python train.py --dataset="rendered rooms with furniture" --train_examples=72500 --horizontal_flip=false --blocks_per_level=3 --beta1=0.9 --l1_shrink=0.01 --epochs=20.1 --lr_schedule="wsd"
Rows from block 11, named by matrix and row number. Each number is 500 + 25 x the weight over the matrix's rms, rounded and kept within 0 to 999. All counts start at 0. Numbers have three digits each.
# convs0: reduce pointwise conv (model.decb.0.1.convs.0.weight, 96x192x1x1), inputs 0-95
convs0.0:505500498499499509504508498501520489499508511485500521522505502502534545518517489499504501500483501468529490525505502526502500490518507505519449503496515512486501502516525517499498519500501507509475500520492502497503528524504501493509497502511492515494491482492522499504495502495525499492
convs0.1:510484501504512579501499499503490500494421518475549427505502483468525539499456522481508503506489480493506544557490496496518495486500500503508484507504476496482504506525467510479499501513485499465502506506503503535551494445537468504452528496499505526476500470500506455492437497544517502500
convs0.2:466489500458481507502502507528506481495502535503504499532541502506509517500496492501518515509494499463544459501501501511475502499506501498498441504505507503499505504512502511506489511517502512503460504520503498485475531500500552493501497498532490516497502487497558500502508503502529489492
convs0.3:476502492458465461500528509505506438499495505495474497500516470428496554503498500498504499499496551447518497499465485502554506497555500574496471492502528453515500444501521501501497506489477506521476497496506482484499503474499518483501503501498500499511492541485525469504474496494499501567
convs0.4:477502490528477423449519485517544503505506516494467463492505498501508474503497506513476468574496501502500492470473462506494493514535456502477500469472496510496509432498517500485512507474504498476498500502497489514531503467500499499467487502435505503534502524502507500497488497504502493564
convs0.5:448501501499499476500500514503506460498500429505491508502514520557499509512563498498509500505494497498577491481505509514500502505506502508506500503509514491530501509502503516491504500466462495529491506508486497495476503505490555478502475497499516505523500503492516502476499503500561500482
convs0.6:502511468427500497501459486536508504490518391479498516506500507474501466501500501503508501505443498503512504520500484501504494502504532457449503464517511588522493544491503479461435432525512474510484497480447485502495458540504537501553500514527510477491500514494481526494508441490504490409
convs0.7:501466473498490504494484503501503522496519486503517522524489496489500496494462499587510509478504502484507502497546498487492502475558500468506501440500500503529501496490490503459443580495504531500500502500500494528500514496503500512451500500429479539441476489508499502497507464494515492557
convs0.8:456502500502483434512504497537498470498514506487481500464538492485484533498534524499500499494498540485546419446500505501497497499532500529501479499491506483532500489500521500495495501493458516500467498490504465460452509491484556483494493500499505500496492498492506489443501500483519508554
convs0.9:479486516494499451495497489518573498509500444523449495486460519496495431497500485516498418503499496471490488447500502499502503525430516494503549501505535426493509486499505461471495431531498499564501498469502502445507502500357506491582489504466498468522499546498507505512498482472500499562
convs0.10:490461489505497499467509480472496500548475502497504491492497464601501497486503504509468447498505427506494500495455502492456501503429497506437500492499463502512500514436500453509505474499499501498507495548503459499465447498495512497499523473497515500509493490479482468546505490498509492500
convs0.11:467492490485503499491441499500478499512499471498482480522522497554495499502480529474503507505499513506497530501456507498494505483511577498496502494496490483504490494488443499487439509490437499481531532498499478491494485428412514493465493514498489533507460412500499481479476503446502498477
convs0.12:495499488545504509438503522495542494441458525523507475501501511500501497540500500484499494515500500507495457480434504500501488459491494483504487501521496532483516500502493503488498500495511502497504519498456498510529465495495491500481413495500500502491495499501500472498459501498539527475
convs0.13:512493495519485496500495503495555495449499494506496512482499506502497501511500499486525501505485491454486433484513499506442501491438504472502498500503525504486502498522495498497486500508502512502528505498501506461495454501424464534495493499509512500522499467498499500520501508481512506499
convs0.14:572513494501501502492500506529515487500509521466498501501516502458525505515517496500494516521494493484518479512494500508503502497496501503511466510499501530484511515540512500514495530493505502510508488516496506504504534501510498499501501508523507511504491502488513505504489516497517501503
convs0.15:500501505548481502500476499467487503499530501517501578487505486503507543404559508494489418500516500490523508505503496485451511491500494440500505502503442483542458520508500493483496509505504501506511514502499557395489499608461564525501505463542500509516505458494477502431510502500504511506
convs0.16:502501508549476432494501491503507500497500569488437442450507441508477483512514506500463482484505499478469505502479477509476421525499437479472502500469504499493501489487501510515553495553503497472488494496482431548521495499500493498465489495458499475503517520516506496442498499506504495504
convs0.17:500515502491496491504503498502507502501502464500472466511544437509470508501530499489535502522499496501544515523445494501501527513500493504483500511501487495502460502507499500509501504505458494499500482492486465498508502481411486535517485488501517500512501499498537491502482476487458491485
convs0.18:500527508566505500498513498498496500502502524509499515495499507547548505496531545492497500499489500458498497480501515513539505522511492512510489503514503546495497541501500505497457503475504486514482512505487524543504499499494504469503450487493477516491550504489505502402502500498498497445
convs0.19:480455498474402462488497458500417493487552501500501503508502439489483463459555477506517554461501436498502427503500464467503514495506426446403515460504494421525456507489497503452471544495499498520497445499447499494497498532496504566532500456500508500489498508491501499499515490517491479510
convs0.20:489503499495503506502501498501529492508502512486504517541506501516521517524534491497506500500493500483503490507501500509501501489506502502530477503476505510500501510507512502500497514479498499509491500512484497497490518501510500495498495497510493507493496487493515507501472506478533499500
convs0.21:500488503426558500481499517501423490491461514493498498500500497506487503458504484495486496491500502489423433515497471501505501513406526580507469497495507500507495510501483446487516459509515531487495433512457474474477414446507459493471503508501492462495460475486499541504501478511489473491
convs0.22:452505548496500489520498482497505507502511499498479471500496506496505485499543475502498499494500501500502497480478500389500500501458502483459507485524515506495498536485499498501507374521476502550506492414506434508514501498495499510580498499428501484503490500473500427528501480488493459506
convs0.23:501482478501504509505544479509500484528511512499544521498503497502473533497516496502525498441479514495535523465505498509498500488539503506499493473440491487486496446499517491501508496511500499481500488486474501491511496511462499495515489488469524486500498500528504482514460448420503531516
convs0.24:496507560580517505490540499491502496442499519501495501499509507494522487504488532496499499519505449437504495444488497496530503527469549538514503500560489489505519536506499504527485478480550459494494522496521499511507498496501499506462491490484482496460504505486501496503494497502504480464
convs0.25:495496503500500500469502544499495494556462493513499537497499544550504502494496519499484473495480494507532534491502523504501497502493527499507514498510515478495496551495503508499495497480499500527500527500504504505494502501485537494530499498509470504473501519496499499441519501499506498495
convs0.26:500500498502501492502502505498502499503503502513500506496495500497498501502504499497501499498495498496479504509506500500500489480499498499506502499496498492501489508498498499504500500487501499501503499500501507501490493501502500497492499496503477499480497498500496500502499497483500496501
convs0.27:500503496469537499500457478556536499488493394505491497498613497494461504500476498409534512499499513532503514512466511424502506499459502519499506463502507498435550491532498488497500462499492489487514465491459499424523498493497488487467471478502500465558499445503536428505523469505458421540
convs0.28:503493501530497496512520502499509503483516501502500510500493475498506500502498512500517500508472508487510498508512491500553501477552499502502487500501501501500477500499496509507499499498508500504500500494498512493496494506502500497499488500499494500496497512498498500504458499491503470485
convs0.29:501499499512502493503503504499503498500501500506499503498493497491499500500506494497500499500499500500499500507504501500499500463499500498505501500493498499500490507498497500502500499482500500500501499498501499499497497499501496497498490499501494498499498499499498500500498498489501493500
convs0.30:510460511482501574556477488445500495476449511512499462500454495450475501465499511508513409474504498500456496536559496499477499497518462488489518506503507503531494471487488499480492492519503509500512500500475510521499484494517413505404499483486505506455510458502480496499508491510501500485
convs0.31:496501508519497469488511472506446516541532528501506526495557467501501520505488537503505426494504514509526500388495497499502504501518463490452506465481490479542497495492506500498500526500502505440503499499504500499485500487460583512499486476442509546496503496516502463495504499494504532555
convs0.32:505500501510494501508514509498502501497508498506497500498491497493500500500514493499496499499494500485497500514514496502499498465499493498506502500494499500496485500500498508504501499491500498500500499500501501498486494500501496498497493496507496500500498497497497500501500497490500497495
convs0.33:487498506503501466426502500505418495517509444452504467496498483436503506422518480529535497527537473499499492397498433483505509490500492487498514490498399505488506506507505514499444497487503487501492509492496458533567491495491517533450497499498515497502483535512512498414482470503532500511
convs0.34:497464494483483417492487505491542491481499499499479490484495484528499499449500504524490428501476501492464466417505497497495502498502428511492500497516507502492494431489480482476500491501491537496526496544511500423475496463364447493502505496495511472522493496499496498567487503496510479515
convs0.35:472491490469508499495478514528392508500487460460499506499513451467478500497491460476499502502451520501481482518498498500480500499482480505496458490495486506502489463498497480499497487499486519496490456492480483494502422465457497497499476553502493490559489494466491515415509495501462496508
convs0.36:415499560507505500522491499502484490519499469511495490449509499520500498500506468473498500500510503503494529480461499499501503502500479510507497502502502495506501481520505502499528493516484451463480502478502500508474500468479440497514481481496541493502510526503551502499493498527495474531
convs0.37:463493515524506499467494465490514494507488480525477527498508512564481491512477515489488416527488448513497544492501533447550472500500513455500535508506497457499526531483445505487452494487514498529540595484484502491493495553495502463469457431503481503445496496549482479452505440492501488500
convs0.38:437484506541505492499506495502488472490463441502502461486529492478508503477504497480499469500506498499496501417500510485501483428498453494522475507501460491463500482515496524502497518488483493500483509499496511495498515507440485492489484500490481528508499499500509482468503499519492495560
convs0.39:473495539500552500467500504507493502535488452498487531501504507466477491481493462499500501481500529501447509492506504490493544502385493518502500502501499511488501460501500466498504496499493496496500490501501515485491500505526484473500465527481504480521509528502509557450496500498490488517
convs0.40:462515457472486500506427497472471563509447503501482482489531470400501501451542495494467485494521506495498520609432457443487498495462500488438473500495471525540505500500418502492495489523496496473489521485443471500504478533502504525510520471562487460518491493472498488502495495500520485517
convs0.41:502521492513489419428499450504506499532519555483504496475493499378478501499522481508446484465501477486524487479502481494450500486500503487492497503485467528486492509447505498517533546506502462483461463500498502530531495502483359493511492426479500492480494508500497495504491499487468498550
convs0.42:467497500499499502501484500502501438489523554503501505500463477490401535501483554526502401414510500500463503510531495491500501499521504501499518460499501459532459491499498410498500512525506569500549476504478505516494407500504493506450522499497518511475501500503408495493487393492453503495
convs0.43:507492521541502500499517530499507500479502503515501475501497487423500496500497499503492499535497500498492499502494494500510500478502501504503501499505498502488498501499496500501506499498518504501501538499502500498534495499495495506499479500524490489499502502490498503507489497496501498459
convs0.44:536503507511498500465479498499550509414508496529503519532500492495521474503502501520497484504538443483507488508509491458516493474522517484496504500501503501502530502499482515499533505503612540526544514499502485500516465511504477503471487499503499517437473505503460471506500499497512468499
convs0.45:500486499516493500510545509499500497494493504511498503501494496497490503499499490496509499497488532488506512511510499501497490473501490497500500499481497501490489485496498503507506499491504500504498502492491519494501492499499500492500492497500484490500497495500499497501484498499498491499
convs0.46:509495500525478502499530501499498495466497532505496516486480514478500500500502510500501503498500478500473504505498501503499506504499500500509499517504494501507486532494500498501484485472501479461497497506518525521501499504505479502507518497507498506490522503486478500488498498498496497457
convs0.47:501453490445515491518493490528499456513498432490497445502503445439411522494424480501516497470496507498497497476499501494540500491492503506503491501486501479478498494501485476473494482516461528447499448475496509475509520497498456478460450501480518479475495496497522496462435468503484495500
convs0.48:500500496492511497498500502507514464500449539515513480504507504499502502502498501500491508502499499498515492469496500502501472493498503517500484499506502500492534524505505502506502501479526507510490521492504511502515506502501515498489491505498501498491502501500504490507484508500500500499
convs0.49:497484505506512533501495499501446457480501558540506487532562501465475489500486497506527533507499532500509488537469508499470500500514500503499498498527495527503495438495499505498477549503457504501495511497508500455501485502538506496468496508500494522499488431499500501494505501489511497492
convs0.50:500508516494500490504499481540533509492525500526522506513510471567501494501506500493497501486544510512527544518516501437500534489494506472495497504481463500509512531494495536493521509552494506504507501487436472496498503500427505507510499501499489524483501492503521498520500502517490457493
convs0.51:456455515418525517498498496500499439486481509507439507448569508472502502497494500461493496500498499500470501500492507500521485461490502499500496515487501498499521517506498501499509484496498484501439499498500520496462507524500490483513485501518495480497514489500503429421499501510505504500
convs0.52:482501499503520500503472499501528537491502466502501505504499517489528502501503499498500501503499501498504500511511499484496499458500501494487499500500513514508515498501500516495504500502511514501501515490495498502513498499485503503498486506502508494500500504498520488507495501497501517508
convs0.53:499505557506501502526499513487504500482500491534501500503532504500523500485530495500503506533524502493520498513512502506503498503508495498500493523535510492542500506524506518506517500497505457566496506502541512501497511547504559513500495500503506527554505526497512538495508519504511498489
convs0.54:449496515498503500529508490517521511497488500508499440494534478615519500500505498498502501514502499502499560502427511500475490497491500514495492500488495493486488492510498530501503483500457490491508524488479489493511497478502501507471498508472506502503492468504511428500460503498512503448
convs0.55:468496498396494507520509494496501543539494493490500498495504511418498497486516477512517482504515492499574521536502506490481500468489496489501538502499499448500510479500497503505505503468496497494498522504486500509500488496500488504500510467519500515493491493514492438503545475480494511503
convs0.56:466491484481501501456489504472501502514445477494483474492490504454541488504497488510500504504485494498504496443500473488500478468500508429545505502497501502521502475504507499501501502467484508501508517500500500544491507488505509484490470503503463500493497500492482365395499503513522551535
convs0.57:414492513520501497508499507555517513452517496498447506478522503489509431436483450475498396500500438465487500500498499458508494516472489501501482394507527496467510494526456522507411500504530504504499501505459509425498528516516535506514491501435491485489503517493501487501506499502499429493
convs0.58:500504501497504498501493501504506497493503502505502501501500502502509500503499500495495503501498498498511500505503495501503492490497501503501487501503503498475501515508502502503511501500504505505494508500499506498498503503501504500497493508500501500498499499499500501504500509501496502511
convs0.59:501508566492527410446503500497493515488543488506488500497503518537501493502538493497503472514502453492509566492502533452502515476475487503486504469489505492471505494504503539507572498511495485498501498499508442493475475464375495471505501497499527502454486519505503491457500501550449507495
convs0.60:470466502493508453456490444495500488562498512436488457494538498564494497544478501474495485541493500506499527421481500499539497500498464481508546475468420499507538501502468503503508498480509436480501542490476492508521461453519503498500501468498496501501509504501476447496466482546485502498
convs0.61:501512497524496500497498499495516500503508569585470498442499491439501512532498548481550512493492432500485502522500500503481504522489503498496496419531461529538467437500478500501488491568501500498499494500498498495545461513499458498482514476536501500500502501493499443501547499505519518581
convs0.62:495464434493430499491495476515502501400514457480500495506508498523481498499487440565507500473505521481564502512500501498432506493500541508500504490381501407530502505499502500416534449592518500465494432500499475488442496496462588485497542500495507498503470501502500501429497458525499512497
convs0.63:495499502506493485496501502481510495491504508503499502495481507504492502507498494523498507499502498488476495514509500500496499498520534501503500503500500489522488481495504500504500508499492501505500500495513503499493503508506488494499503504508491517493499506495500500493499501505485520503
convs0.64:531484496504497520500511501456536486472501500554463501499497494480441478502492494500578530501492491460498433506502502499500507502512403479499540496523522515515500417495441499478461535478503500556521517500494503506504429500490486547425497498500476500501506443514491503500526501505475505500
convs0.65:473486500490521485361492486490512507595499503476499480449516506523498492498445506493488500500500499506506564498477503474501496501528424479507546473477496483516504484504506484465494532445491354500489527500471481512503503479503446484438481416500481498465486511501509504496477486507501516594
convs0.66:501486470443468500498471436498476495495430500464500502466490503557505495469495501493488503488520439506492495501449491440511506498546489482474486479499499451500500505472488498491470562470500381479480499503408484497503516515564506517499542489448496514506448495497498502486483500499545464507
convs0.67:488422447506499501486503497500460500492511504457521485503502479494429493489499502509498501513500526515504483506500499493504500464510471499478504499469464494562500500457566482436512502507488500501500409497509497503478497443497559489506499482495499501501464504507500496506496496436448499507
convs0.68:456478504507501504495496544504427493470482509471502479460527485482506513418490518504494478504510499487429500505499493493499478450461501503499454489503505475455502419504492544481456502481499546481466552508476471465501424460504500500491436508519501504474495508501499413471497500503492507500
convs0.69:389500519499537501473501491499497495548488408503499470427525513451500494500499471440494469501496508503448504486492501499544457486499500446503521512509512485477566469500504498509503500491522424505474522500496500504468492492488481500499494493500500462512501505547502487488500503517499520549
convs0.70:494499501502499499508495500503511498495501508503499496502487502512510500504498494499499501500494498477504494509510499499501497492513498518500498500502504498497500506506501506503501505500499503500491501498503505499497502506503505498493483504501501501498499500497502502509497512499499501500
convs0.71:500497476486481500507500498476429508519503501496515497506463513504507467476513504515501514499502510499500467471478483434467512505538517472502498442488451518504484467494466500462477525480492474499501497500517408518504517500500541500469504501488470509483452480485477464424503350450544454511
convs0.72:478487532523500498497504510501514507509499525540497503497498508405524505499498505500495500543496498499504495504500501503502508500501497477504536511505526526453498483516451516513479505501501499505473501502496499499498472541491390486529458516512498502506521500482502528519521500486497500438
convs0.73:508506508470526516529495509499510503500500507537503500485502496504517529500553518481487506504501512502472510587501504498486471497502484516511495506495501496500494461512523501504501509477461499499499524503484500448494505502519494524500489495530502511525498492512509506500501503488507500537
convs0.74:503504500424501445569496456521492440438503499501501479448516495526493523504573504452508525486504503501456532474475517500444470504494587504513498508491499422436499504496542500497502468540466467500502439499499414449516508437491481511491501500417571469498460502532505505499479505496501496489
convs0.75:466548502524496505521529480477497513568508520511499506503497525422512536513529510500533500500499535511600499498533510507482561502511493502471531509546499522497475480495511504500515525551501491484497453514516540550525477502489396499521487424504496517450509504497502490503517493475501501502
convs0.76:500490506506500501501502557495504500500497515517503489487491533451502499499497501521498500552500498506503493520506501504499501482523495501475497504513539509505510494497500505497497511500511517517478503510499501502501500501499506495509493496546478511499509506493498498500506555508502500463
convs0.77:500509483505505509521458501465451548518500495470501521495494517491509499500501519471489502495522503502493533561488505499492503510500501463507500512497493481502532492499469503494491539481496492494523486500506504500536500505544508508508515501501499543511484464497479498515522517500498488510
convs0.78:528496474502494512519501448488497499428505499498464399490579505494501511496513514501505482497503496517513538508470492517536502520506500520496511509524510485540531592497521462502572497451471434506489505501521445577520518487564586497499511457430535499500490503534495487409496490493527515504
convs0.79:576508475485505401469497459471482446549524499498498492493498491576465503499554494505507474505441493491606517504502500531522490524520472496499543501515467488459498501504505424540494500497473475503499521522501516492500502497472420539500498479503531463477491505536476497513440502469519496481
convs0.80:519496500397501457495495446503499516467500450500472448450502525444503465500515501562500475530495500502483501497494501486497497510502500514482506498461497500489499424465534465441503495522504504489504470498499458475499524497463384499498478501467520488468497536459498509449490456499501500497
convs0.81:421489502496499512501503504540515534479501487512450489506497498475461502499428515500516501571474506502438543537504499472503504497500429504438499460508499500478499479501505474477474497493496500501509500492501502508498500501501492515467483501491489503499522502500523504384502507493476430519
convs0.82:506503434524505502504496495454488502554466514487501509486483479616496507503551568423517490494491484512495556567509520503483504503458496499503506504499456455511520501498497500516500503493450501494519506524500537501500497501507503506505566445514498533501499460509488486505545524486503502494
convs0.83:474487503506423490432498503508501508528526535502493561489482508483497500499501505531475438484500498502503499508512487491473516523475510494463515490507509508501504485489494455502465498543508507503491490502501512451499495554499503488566499499538499500502515501485497492536563500500496482500
convs0.84:462492499501493499506500501437502496500497493544461484509489505496498497524469485511501500515477500453501464487501506501498503502504543489500507500524554494547485513491500508497443504498456514563492500485526481501493484485445500498507494523463485495497501500493493445515503503501564505492
convs0.85:501578499502524500501486510500508500531496500538501491454516521447520563502551526473537500505502504504502503544467501507504490496499499501504499505502504460504507499539511515525514497497468482536499521501468499488508502501500498516499492494521528500543501505521521509487503542500510504545
convs0.86:497463492549489502434500496498493505532546504471479597428478579475494478485495479538486509496500480500478495408564529491467518505517522502516546509474477500495546453493513475461428530468512516512511496504504531418467499539501470486458479499489500501479487496477475494493501500483491472495
convs0.87:474514497497499520497496476492531548557489529513502481479519500513513491494500539494489506544475486540452496453413509467480473501460506528499494500534507501502489491493499498455488473482499494503548518540490412470495471486474496488500509434495504490525495497494493452569517501502560489602
convs0.88:498503495415530506516459491500442487455485499493499483505490467498499507523565498471507505459508445526379485517437508500516494515487524507511503501539482493485482499503507491512482500495510434499508458512501473449500489498592268488490507490480572506500477489503492520521544501502530468489
convs0.89:499517454510521503432501512498501393497463478489504484529451458500501500504490498495495438475463519500504517455501491482512488419497489502530495515530473516495484519535513503526489500469500498509495502567500512523501483503502513503494447503507447529475478502517500499497501500507500503553
convs0.90:509510500505547463517491533504500482486510485501501521500457499481500497501508502500478513510486499499467494520502534498539476493498500506521511522501508480451486503504514493506507503480495504557503453496504557456495500506516408499500493501501492500499472500505493497532497522480481478496
convs0.91:503498502501524501522493503504520499501501499500506516503503501501574502516498520498499498512501505505496498504504499501534492501567498496504499508513506498518500526507508507530504499487501504514491511501497510503496499502497507500497493502503502499502497510499500499503492514495513496484
convs0.92:514492466487484501465494463521507463509503552542508505513498494490503517525472450528551450463451502502542492461528447500483503493525508471495502447500491504501494518512479371493502516510516511490499455498493504519527475505500406508505504500476510517495495500533483499500480417481487529515
convs0.93:461527491500477481507493501530502558543500576499513415500502499436554500501515506501493503507491455532530503499496507502452475503518465503474480499486491504490500471499498500525505506507437491479471419502474494530591541447558381560496492526481523505501497502498506489518497500512505500598
convs0.94:458499498506534505472485502493499465496498527529505549502503493403502503498493489497523501480496500493501468516490509493518506490521505517506497500516501550403497490529454503510457502515502507514470489493496532442501500512549334482521438511519497500496498492497525491518509498495498499482
convs0.95:461501500402500440529495499507494420511499503453441508418502498501498542504528461502547499500503497495485485497410477500504502507447521525506490504502499435487474483539501494508502490507437501490489459504502498450510500495506431500507499501443570459594480523492533504505493528519503491515